python train.py --train_examples=72500 --encoder_arch="vit" --encoder_head_dim=64 --encoder_inner_norm=false --decoder_norm="batchnorm" --decoder_block="basic" --decoder_attention=false --codebook_size=512 --init="lecun_normal" --lr=0.0051 --momentum=0.95 --grad_clip=5.0
Rows from block 5 of the encoder, named by matrix and row number. Rows with one number belong to one neuron. Each number is 200 + 40 x the weight over its row's rms, rounded and kept within 0 to 999. All counts start at 0. After the name is the row's rms in percent of the matrix's.
# gate: MLP gate (encoder.blocks.5.mlp.gate.weight, 480x160), inputs 0-159
# fc1: MLP up (encoder.blocks.5.mlp.fc1.weight, 480x160), inputs 0-159
# fc2: MLP down (encoder.blocks.5.mlp.fc2.weight, 160x480, transposed), outputs 0-159
gate.347,099,162,150,163,212,167,217,182,230,184,192,247,210,196,169,203,257,309,214,213,294,190,225,238,176,174,160,214,235,146,220,298,218,222,183,86,188,235,207,206,219,211,161,248,234,217,221,191,185,249,125,196,214,163,216,136,188,193,299,239,194,162,228,181,176,218,214,143,253,133,161,160,216,146,181,171,247,188,196,229,246,233,234,167,198,246,195,131,120,240,190,194,193,178,197,189,226,246,141,192,230,234,191,221,246,126,155,235,206,214,217,260,235,258,230,177,164,197,163,200,183,172,133,250,193,162,157,132,272,274,182,159,141,204,258,164,217,163,226,242,222,202,183,306,169,194,177,188,166,212,187,304,260,164,199,187,208,185,205,224,163
fc1.347,124,189,231,254,240,262,179,159,213,222,172,207,114,183,232,209,175,237,185,115,244,198,185,152,148,245,225,188,195,157,215,239,235,184,180,184,179,314,194,226,246,150,234,221,111,220,173,160,150,232,187,165,219,255,234,178,167,213,226,199,251,123,237,167,181,195,234,159,202,218,215,171,247,175,232,166,227,243,152,277,168,172,257,145,189,177,215,146,216,173,250,207,245,174,168,236,223,201,143,228,237,183,222,86,240,189,131,205,211,199,226,207,204,216,248,234,195,152,111,209,158,241,183,259,210,159,262,149,183,293,185,215,164,133,203,141,260,169,195,212,193,210,179,107,249,232,245,156,196,229,215,252,234,241,238,163,121,186,191,225,169
fc2.347,108,186,243,198,199,152,137,200,222,149,228,164,137,182,196,218,168,165,209,225,162,189,157,184,167,276,144,141,228,198,200,237,215,304,248,253,237,141,174,128,174,229,179,176,170,193,264,154,194,217,217,203,89,166,211,286,206,168,194,49,175,222,241,190,157,224,251,227,178,238,206,144,247,232,211,165,236,205,255,227,200,237,169,207,206,224,191,265,139,169,148,149,248,241,143,205,205,245,209,180,192,245,189,230,157,242,260,243,211,196,215,253,209,152,181,178,195,243,267,198,230,122,188,265,203,181,161,276,213,185,171,231,256,195,186,227,171,169,204,264,213,201,207,252,155,190,135,212,230,220,203,144,198,174,184,123,258,234,163,207,201
gate.349,093,175,104,244,218,249,158,194,178,216,216,214,247,238,192,174,123,252,179,200,163,206,184,246,270,197,142,131,188,201,208,212,146,197,220,168,298,212,149,196,234,232,196,186,231,275,119,299,187,212,222,107,247,149,118,230,201,185,177,156,206,250,186,178,183,153,249,185,180,230,193,202,209,187,135,222,213,193,194,204,195,191,128,198,265,213,190,238,211,202,206,192,189,231,193,144,227,173,164,265,161,177,187,276,115,229,206,250,204,245,211,207,208,170,212,193,250,204,180,161,132,180,166,193,272,173,192,191,149,188,148,286,179,238,231,172,257,185,226,213,203,236,222,193,132,218,196,265,197,218,206,186,185,187,170,112,185,138,261,300,275
fc1.349,090,204,188,190,192,216,216,197,195,236,213,189,184,234,217,287,195,285,165,136,264,242,204,208,186,206,179,224,165,159,221,179,250,176,182,163,152,196,140,226,231,131,165,135,276,227,188,207,184,172,248,233,209,220,179,251,233,183,165,177,245,199,195,116,233,227,213,180,170,209,183,160,295,211,179,202,113,225,179,161,175,177,228,240,239,247,267,191,233,278,172,269,176,245,251,202,151,204,226,259,283,186,197,121,184,202,158,196,222,136,184,139,159,256,220,197,227,247,208,206,219,171,212,213,166,176,181,287,184,204,163,164,247,194,163,227,143,253,223,183,179,181,100,134,218,256,213,182,239,212,176,199,131,127,153,198,121,168,186,307,200
fc2.349,053,174,162,261,100,222,266,193,217,179,233,214,266,191,145,184,121,149,198,130,190,256,253,250,179,148,204,170,248,197,116,168,209,170,184,210,230,219,155,196,129,209,220,255,187,228,105,198,245,249,173,183,275,165,171,240,110,201,207,222,257,228,169,262,222,182,248,135,233,158,176,238,209,170,222,185,198,258,248,261,286,95,239,173,195,160,139,229,238,183,205,150,225,224,192,130,175,155,221,148,231,248,194,251,190,156,173,208,189,163,185,252,236,191,169,204,122,164,241,208,160,182,198,199,186,180,194,145,172,160,263,224,233,209,219,195,245,257,172,254,235,227,182,237,217,211,226,227,229,223,208,134,190,224,233,236,169,161,185,225,235
gate.350,071,243,214,182,267,189,276,267,204,147,233,207,166,185,200,206,301,190,181,148,234,211,256,269,170,192,191,160,237,159,264,233,119,252,194,267,198,237,218,215,174,212,243,222,238,185,174,208,220,167,232,242,142,214,199,216,108,244,216,214,193,236,188,220,213,193,220,192,263,117,175,239,160,203,216,137,178,210,242,228,207,213,149,208,211,203,135,96,215,192,197,287,239,229,75,224,113,237,215,212,198,242,224,157,170,221,172,170,137,181,169,136,234,262,227,223,167,255,177,205,223,177,177,140,164,205,210,140,245,168,220,188,163,161,190,222,255,245,213,219,249,183,251,181,159,193,155,201,166,184,285,280,189,203,200,197,219,156,230,164,162
fc1.350,071,248,195,211,177,128,202,297,136,232,144,201,183,179,158,134,299,204,230,193,245,197,197,254,158,240,242,249,209,116,279,239,122,246,167,281,190,215,179,157,105,168,203,177,218,209,204,268,186,250,184,212,179,193,252,222,203,267,170,142,131,224,178,197,232,229,248,196,206,138,171,165,166,222,294,161,163,221,237,224,201,235,154,206,189,233,239,170,207,210,183,285,245,195,116,209,203,195,133,238,211,216,209,138,243,196,116,205,213,199,172,193,196,220,224,185,178,212,193,195,170,221,184,167,249,176,190,124,225,204,144,163,242,129,200,206,227,265,113,195,256,240,250,186,201,237,157,187,194,178,205,229,211,248,150,194,157,176,186,179,153
fc2.350,061,173,229,154,242,176,118,171,214,199,224,194,155,231,246,220,213,227,179,285,173,198,148,226,285,237,161,218,201,221,231,271,185,269,238,224,190,235,207,193,220,193,160,221,155,158,204,115,192,206,189,189,108,162,180,251,230,159,229,168,169,233,213,192,162,219,152,230,183,265,216,162,200,176,157,124,214,210,166,161,106,223,155,214,160,234,241,256,108,199,196,151,219,181,215,272,203,264,196,212,244,155,220,250,141,269,230,202,256,255,259,241,214,252,208,164,253,253,217,142,150,177,254,251,211,147,222,249,209,263,89,226,162,189,197,146,169,115,227,224,214,131,218,226,196,179,181,185,219,189,174,212,199,179,170,142,223,224,235,186,212
gate.351,098,131,276,122,162,113,322,172,225,237,231,205,170,236,167,155,196,191,189,224,191,215,151,250,203,238,212,196,184,252,161,189,232,180,141,228,201,169,243,201,224,239,268,213,274,135,214,213,151,171,199,191,231,162,157,182,209,268,210,208,194,165,168,241,268,250,198,210,210,167,208,258,157,167,221,259,202,113,224,204,155,195,234,183,180,150,231,160,207,207,220,248,184,213,252,202,254,173,201,234,247,177,161,177,145,122,196,224,188,221,129,199,184,134,204,194,119,201,204,246,165,176,170,201,137,230,285,197,215,230,177,147,170,207,193,221,146,230,168,140,183,247,289,140,187,275,202,211,286,214,145,263,237,231,200,232,236,163,226,166,187
fc1.351,101,196,123,242,217,165,241,287,146,196,173,114,201,154,172,183,156,204,199,178,256,236,193,221,163,244,175,173,128,218,169,102,119,239,276,205,231,249,194,255,271,115,214,220,211,261,88,248,174,200,229,162,140,160,255,158,247,169,200,257,164,273,140,181,177,189,225,209,218,153,192,196,225,251,208,191,167,225,253,217,205,229,188,124,256,201,181,253,201,178,201,203,184,173,219,162,215,147,243,232,209,202,195,171,165,191,252,214,157,187,219,152,253,165,216,240,230,267,241,200,194,183,168,150,246,212,238,120,196,186,212,265,151,251,258,151,176,189,178,178,158,280,211,227,177,200,154,164,256,233,197,218,228,188,241,193,211,168,156,245,215
fc2.351,078,243,194,249,249,198,171,151,174,203,180,209,170,247,144,234,229,219,197,185,238,165,193,245,263,145,164,178,211,152,243,256,301,253,182,201,144,199,185,181,185,208,215,198,194,215,251,93,187,168,180,210,228,212,116,272,206,166,140,182,248,155,224,143,245,219,237,208,145,163,178,216,193,207,214,153,152,155,273,194,160,217,253,179,187,259,182,186,215,170,237,236,155,207,230,231,211,248,149,207,259,174,175,176,295,291,188,223,190,202,197,241,173,151,144,226,132,218,207,168,265,191,232,259,253,183,198,201,219,165,147,265,253,177,174,145,176,234,200,260,259,159,204,150,230,217,238,219,157,173,187,185,120,248,201,110,204,215,248,125,146
gate.352,114,186,262,224,191,193,184,214,182,209,190,285,198,183,243,258,187,207,245,173,186,253,116,207,253,159,207,192,232,230,229,188,212,107,151,199,194,187,168,228,174,197,185,211,245,163,202,227,254,219,186,263,189,223,248,185,180,162,134,238,123,185,140,175,214,179,122,236,261,181,275,171,223,193,130,139,184,201,196,240,202,151,187,208,258,275,204,142,222,134,209,213,216,171,178,198,158,170,271,223,197,286,135,157,157,205,191,276,196,228,258,165,166,176,182,229,160,223,115,202,208,217,154,188,229,155,189,122,231,190,213,220,268,253,233,217,274,138,158,227,161,184,234,215,106,240,185,248,213,208,180,237,159,190,186,298,158,171,262,232,224
fc1.352,097,181,208,219,186,201,155,214,187,244,185,197,252,134,158,185,188,170,213,207,204,149,197,260,267,183,177,208,183,176,201,200,200,214,265,152,200,265,267,147,198,191,168,251,164,176,296,140,198,211,166,243,250,159,180,196,205,229,185,201,176,188,257,207,249,259,238,266,183,228,227,226,134,191,221,273,195,152,188,213,190,230,152,110,232,156,235,240,247,238,118,226,245,105,155,212,184,205,200,204,218,189,219,225,221,173,238,197,186,251,136,226,182,196,282,231,183,198,146,220,161,145,169,251,206,215,247,261,167,133,199,68,136,193,171,228,189,268,221,249,205,184,234,178,178,204,184,177,254,265,192,244,231,189,177,105,209,259,215,259,127
fc2.352,112,265,237,123,226,167,159,190,222,202,203,155,192,279,230,237,210,230,176,137,266,268,172,229,163,268,164,124,220,172,275,202,203,202,211,261,177,210,171,219,153,169,200,241,221,211,166,230,124,163,181,190,181,191,243,219,267,150,214,137,218,191,134,185,191,213,249,156,184,128,183,203,250,256,211,237,194,199,234,199,174,206,259,218,175,295,154,164,101,164,254,153,135,211,168,190,213,246,209,213,185,159,141,192,223,219,175,251,209,233,189,168,202,182,201,222,159,207,284,218,286,233,187,253,234,161,163,184,174,166,160,229,249,252,209,214,172,138,176,253,251,154,186,158,230,168,242,225,180,112,167,117,137,223,185,164,213,248,224,213,252
gate.353,114,222,155,223,221,248,237,280,212,155,265,195,217,250,194,238,209,331,169,178,267,190,208,159,262,232,99,203,84,164,168,232,229,112,238,202,162,188,244,158,236,192,257,218,152,173,213,165,254,171,173,219,206,181,204,230,144,213,170,164,155,169,230,151,197,161,199,173,176,180,209,171,202,201,130,155,173,199,177,189,168,198,198,213,202,317,252,248,190,141,217,195,243,193,213,196,212,205,155,211,152,196,165,208,231,154,191,201,113,264,237,189,154,176,251,180,232,187,153,244,200,147,224,224,224,122,192,220,204,292,262,254,183,196,155,246,251,201,231,205,178,221,278,172,163,219,171,200,163,206,241,208,171,156,203,185,105,177,200,209,220
fc1.353,103,240,118,230,206,253,245,184,200,237,238,205,232,156,190,205,246,205,261,183,185,170,194,272,287,174,130,188,154,247,133,219,278,150,168,191,156,193,181,227,202,123,178,207,199,259,96,226,271,224,260,194,182,261,125,248,221,197,181,190,219,223,220,197,188,215,224,166,202,154,156,235,178,199,216,157,210,244,156,152,160,228,213,260,200,226,161,216,161,216,213,159,202,219,181,182,169,197,259,243,185,146,219,198,219,242,140,215,241,261,176,239,176,295,199,275,188,167,193,157,138,229,230,216,205,169,236,126,185,250,216,214,232,177,99,246,228,126,198,229,208,151,201,153,190,249,175,173,153,197,225,239,246,214,206,153,96,163,213,159,255
fc2.353,095,171,247,198,249,213,181,184,195,178,175,134,172,220,179,138,191,185,155,269,216,100,212,170,178,304,163,194,176,151,269,254,225,263,220,196,232,166,186,148,214,244,190,190,165,193,274,187,203,249,239,245,205,203,228,251,173,226,184,177,163,126,163,192,152,150,166,278,191,200,161,152,275,204,226,184,238,224,172,228,130,211,129,150,235,209,248,193,218,213,248,245,252,182,236,257,279,182,186,132,232,230,213,164,244,132,207,224,148,155,250,193,144,126,210,204,220,194,190,262,162,130,247,210,173,246,186,187,184,242,229,222,111,192,144,152,235,252,237,234,190,179,215,246,201,236,121,219,141,164,192,170,215,198,233,158,245,227,236,238,176
gate.354,042,200,214,235,265,159,225,215,227,148,219,162,191,171,260,151,199,207,205,154,205,305,185,185,198,207,168,163,221,164,140,175,187,185,139,158,123,189,199,224,243,200,193,175,180,99,242,173,131,223,216,146,142,198,239,189,182,216,187,108,237,218,128,201,184,248,215,240,210,137,224,162,219,158,195,280,180,145,192,184,218,217,217,249,183,177,225,174,150,253,309,164,250,201,158,278,163,185,155,177,198,121,127,160,254,189,213,200,255,229,238,156,263,167,234,214,136,255,202,181,257,198,192,215,244,198,147,201,160,247,205,237,217,164,247,250,237,164,114,243,158,245,281,174,221,161,210,192,221,239,258,220,190,149,209,190,196,205,244,163,173
fc1.354,037,169,186,236,121,112,208,207,235,174,242,215,208,184,164,197,289,187,204,255,181,228,118,167,114,151,175,194,121,157,97,202,188,169,175,226,190,189,208,210,169,266,205,94,126,223,239,142,258,251,209,204,211,212,174,274,184,166,207,179,234,174,192,266,188,179,243,174,103,207,245,207,194,237,232,282,219,207,166,215,236,105,207,229,224,240,208,230,150,179,200,220,198,242,221,164,200,245,202,234,214,192,226,261,176,191,238,214,202,226,153,194,273,217,220,139,219,195,179,225,212,248,117,232,133,150,194,247,218,161,270,236,204,209,171,179,250,200,247,255,190,144,180,210,182,227,209,179,205,269,179,233,260,127,196,216,267,184,194,192,194
fc2.354,036,142,212,134,108,204,240,193,186,225,225,135,247,165,182,204,189,192,203,148,239,135,156,236,200,222,202,215,237,235,210,209,225,218,221,196,232,189,155,206,102,199,193,181,126,202,158,192,223,205,218,276,220,191,263,232,177,147,209,264,186,213,190,159,207,114,282,226,218,174,231,205,230,243,225,203,207,233,196,266,244,158,124,149,231,260,196,182,213,128,144,122,152,222,199,178,194,181,183,206,193,261,217,211,174,188,173,175,145,163,172,213,194,201,222,206,216,107,211,133,172,237,218,194,140,148,190,316,229,227,239,235,300,247,196,213,186,274,212,231,239,200,158,299,222,241,170,242,245,170,144,124,209,225,223,213,200,158,179,187,247